config = dict(
    model='segmentation model',
    dataset='small charts drawn from random numbers',
    train_examples=101725,
    image_size=48,
    crop_scale_min=1,
    horizontal_flip=False,
    cutout=0.4,
    num_classes=4,
    arch='unet',
    norm='groupnorm',
    activation='leaky_relu',
    weight_standardization=True,
    pixel_unshuffle=2,
    widths=[96, 96, 192],
    blocks_per_level=2,
    block='plain',
    attention=False,
    upsampling='nearest_conv',
    init='torch_default',
    optimizer='muon',
    muon_scale='spectral',
    lr=0.016,
    momentum=0.85,
    nesterov=True,
    orthogonalizer='polar_express',
    adamw_lr_other_params=0.001,
    ema_decay=0.99,
    steps=37400,
    batch_size=256,
    epochs=94.1,
    lr_schedule='wsd',
    decay_fraction=0.4,
    final_lr_fraction=0,
    warmup_steps=1120,
    weight_decay=0.02,
    adamw_weight_decay_other_params=0.01,
)
Rows from block 3 of a small segmentation model, named by matrix and row number. Each number is 128 + 32 x the weight over its row's rms, rounded and kept within 0 to 255. All counts start at 0. Numbers have three digits each.
After each channel's rows are labels from the 100 images, of 14848, where the channel reaches its highest value: "patch colour" is the nearest of a few named colours to the mean colour under the peak. Only what is clearly more common there than usual is listed. The data: small charts drawn from random numbers.
# conv: 3x3 conv (model.enc.1.1.conv.weight, 96x96x3x3, standardized in use, each kernel summed), inputs 0-95

conv.41:136130103067134130169132079145119171142115160116104126116153132000102102152068198113108113163113101151110149108131091164151139108102098113136124141124116128120208135141143120127180141083144113107091177145100089151189183117132158176146155144068120138159131126126082107098138126137107184146
patch colour: grey

conv.5:127112157102111140086120139125206144087089101125153120150062103072093144087094131133143171094118141149116121100133084152127177137135146125066133114111199178096166109168120069117117129126147159091097072074123192084086138128116142124178144135102109134169142182150149108112168126184156169195
patch colour: pink; grey

conv.73:155163137124088149107078128137206117033109120122158135123129148131148150121149150157137113129111112082068088126138144129175133088121145177147137099119126135128103158126149064164149152140139160168151104138129164143101156141140132143151148149126129122133105024000124040140129124142150128139
patch colour: white

conv.58:087128084130130166100147129132178109134133158121105100123074121108104080171131139102133156117130120185074172145087135120160144076131079255146050088152110126157118150089134082116178139090090160163115108133112127105141133140117184160134164110112167126114117143160127133131139192077080153144
patch colour: grey

conv.14:121156105100143134067135190154070112127051156177143148178032136143083153083066151111148078121097101071080130092112136204140166120141116134119121193139137149135137117118117130097144162101133183034104130146142126111179124133116163114157131146123109170122155143139102147140146154141146121128
patch colour: green

conv.57:132110133127119124158158070143101240088099113193121141100152122080138139090140113112127134133120138062076133091142210130123206149120124080170159172099157095117154121182126157112099087150136133138108116133142143126132146112167103167053148144124075130159065102088085111135159131122153147141
patch colour: blue

conv.2:141128161133151141168168076113150149112116130134147090142152149115141129126167151162133133137104079115088159110069151124071073064195118104115144083157085128167089098114115137085121142089120159152074147186217121138163144187136180107076088141119119150050176146114070131143157121128117144133
patch colour: pink

conv.48:138168127126104161086055172167068110140107123181152209151111137095139119129121120127106131110111164117078069116097104099139159077128141162114135110124149112171050136094130035187113117182110123184126145146117155113112127135086142124100090149203176100148135134158128154111139169127101173139
patch colour: pink

conv.1:142232144103092144071072194136053084141078149064157095116100106153089148134147152131118131126112102162128080175137140133133155096144147108157145113139155144173105139138144078202120129187132129119128089115108144118121082095168119101096105145152096115151188113118173099196125137144136094115
patch colour: pink

conv.91:148163065122113227111160145135109167129125160120089087132107181127127083153143152095118138105132155148137127130114125121151133054144053086140176147127140130161128147128112153159128110140115156130118120138096104134136145118120185138164171020132133123144127098141127109122148118000132152114
patch colour: grey

conv.78:108134115111147182109118130192137125067112116228126125098139090154152146198123119098061143125102118144144129141112136143115086113082068167124136125088092172164162126131093083102126172139087090141150126120138124147191106130214119158130139068126189126143118120087122136142138147118043131161
patch colour: pink

conv.88:076135138144121158117160109110119143164165138159117077115153107169179066158074134079085161134157119127038126080091145133138171062101138116150068128149099159143161133120149158109183120154093141175126133129161145119094124114119247149147104143170096116117106127122142089124141139078086118165
patch colour: white

conv.95:123153099140132084106171170093191119151054115113161138155132098130114071125180192102090170118129145204096059186102113113127066095126182190142124126134135145151073105150118095112102137099099111103109098137070148125114141154122134125072139129155117184103106168164098137127158177159133152148
patch colour: white

conv.47:153164186105168138114135126127113123136128130108089146147050158113129129123132082078128116114152148169048126079135095114105180129145089168075196095130196141083129060167136156085143120138102133121082088116079134107147130141094209134131102131135129187100190091143147161134150148138136176121
patch colour: pink

conv.85:100107109118094100134127059143069116072158088144128120113177122123132130095063161113146141173195116153120114122133129109127123095154144150170112100114126180167128111142099148066155124123109131135136152188132115162113176093117077198244129139121156127106117074075146103149179094137175114146
patch colour: grey

conv.74:141154137100153139071152151159089084174062224108148081125102128164134158118117110123153128231126100181084072076132112129130138078130124130101140136170116119122120104097133104141151153135143144125125110088138118111211144108127098115107125113130081134150095244113128168108141129137130146100
patch colour: pink

conv.22:147112141146134098153151150160075092135088158130042139090159158126092124113129063150153110108130169142054095091135115137171150183145139169156124166143130162149103105170101141147206094070112142164120126086096172175131181090126133058132119162096146076168119078153172100120119121119106113140
patch colour: grey

conv.77:054121107158105140082106148157125163087106112162130126154117128119115045142172187067116195156168158108136122181098112109157137092176173123113077120135088159139132112170105117138196078111118180114135141118045139154101166144117139106125131156119141171126114105141078112139151098087087164182
patch colour: pink

conv.6:122097115091100127084114164193065155113062098188148177101178148103118153087118163128105125124136131141113094138151163102237134111136147156111135099112102164123126110217085069122163144081112114119110095120105113126106141127120112123134113175166128113088142120112131218173174093129149134137
patch colour: pink

conv.35:149108132158086112122140143172113114168070096167096108122143156129110036146141130089146089136171131096128120164068151138140126112180008184112174094122116132152177099108152137150152148130149108095178110101156140096133125149178109142122121071177149160150070112108126139109147141071183135133
patch colour: grey

conv.15:134108079085088146127127086135068114130118087154149153166116104097121153094126069092156118135207154103067150072129161074125145101158137175128165110150164131149113096115154049080169113083153131149163163132096168113183148123144122149156091146090173152079146137194121158093162136154146153100
patch colour: grey

conv.79:121120169109162131148172182128106080171066092158100165156087119132085133112069206157084116140146167140102135064147147163121114139150132145129148088132066128156134161139184146102135174164124099107108118123098128151141187133134155091143118123053155127132113163150032157101130110142107068092
patch colour: grey

conv.8:137135116144131134127139145143152133140138120151128133126124123130124142119131145140124131120141143131144141135129129137017141130122144142125147141137140127117114145118127133136138129136134134139132134129127146124131134107121131138149122135128138124145015133141127132119000122132137138151
patch colour: brown

conv.10:158090099104099127112125183110158108141157106135093099142125105122125188141122114094120120154182126174113130117095108113227156144099105117109153172148210099097072132141111132111163101215186128093096117121108130139132106128089164168130111100083156118181097126139088131103218106135133068112
patch colour: white

conv.21:087099146208190141103152124141115122183132116140102150086087167183132115144146144102116125141140108128096083130152166164175148125077088165151145163189115094159092075152170130108202098094130119144156173109061067095139097098107141106147141123146097125124076094118137087180132118085110178106
patch colour: grey

conv.3:131085136100158108144145069135172194122144135126151125116116143102136141095130166154152135123084077092128147136151150113103178197114129061148154172096169122082111116162142121119155086101132116115176144132161073202081111087153108136120120132116144120147029081055132132155193123149172139095
patch colour: grey

conv.62:158105120105121139123105110152106124200187129119125145075160143121115109184106088098165128202115127117164087097115173084156174126137106129127131105083155106163081136142144109061140102098118097135152136160171101144083115075126141115118111104194116129115104236098160080209145133121104143142
patch colour: white

conv.72:100112098107139142084121135149127169131154134114141115131150108113123170102160123068113142098219134155101147223078166107134130151181042151093048153129129136170109110128148089104181128119118119128127164132052093135129161151113196125142111041131122073122116150133129162137159144140126128111
patch colour: grey

conv.90:131125097104197140117148087138095110163076176180135155134127123183137130131135118137126131114124055042096164140108169116109144112138124137140153151135129094106131112150140088121129127074134140129116124190106161145089099073150136092114185140098053127148145103155146112253127173150137114071
patch colour: grey

conv.67:144123122151178136137119164110118154143000100135123120139168142154177099128124108126103120031114167093110158116125113152147120155144122152128114151107134126086127151146125163123154151153132138073167183112146139124108133123122113146086118131170123087140150136080109140095141120135110144164
patch colour: grey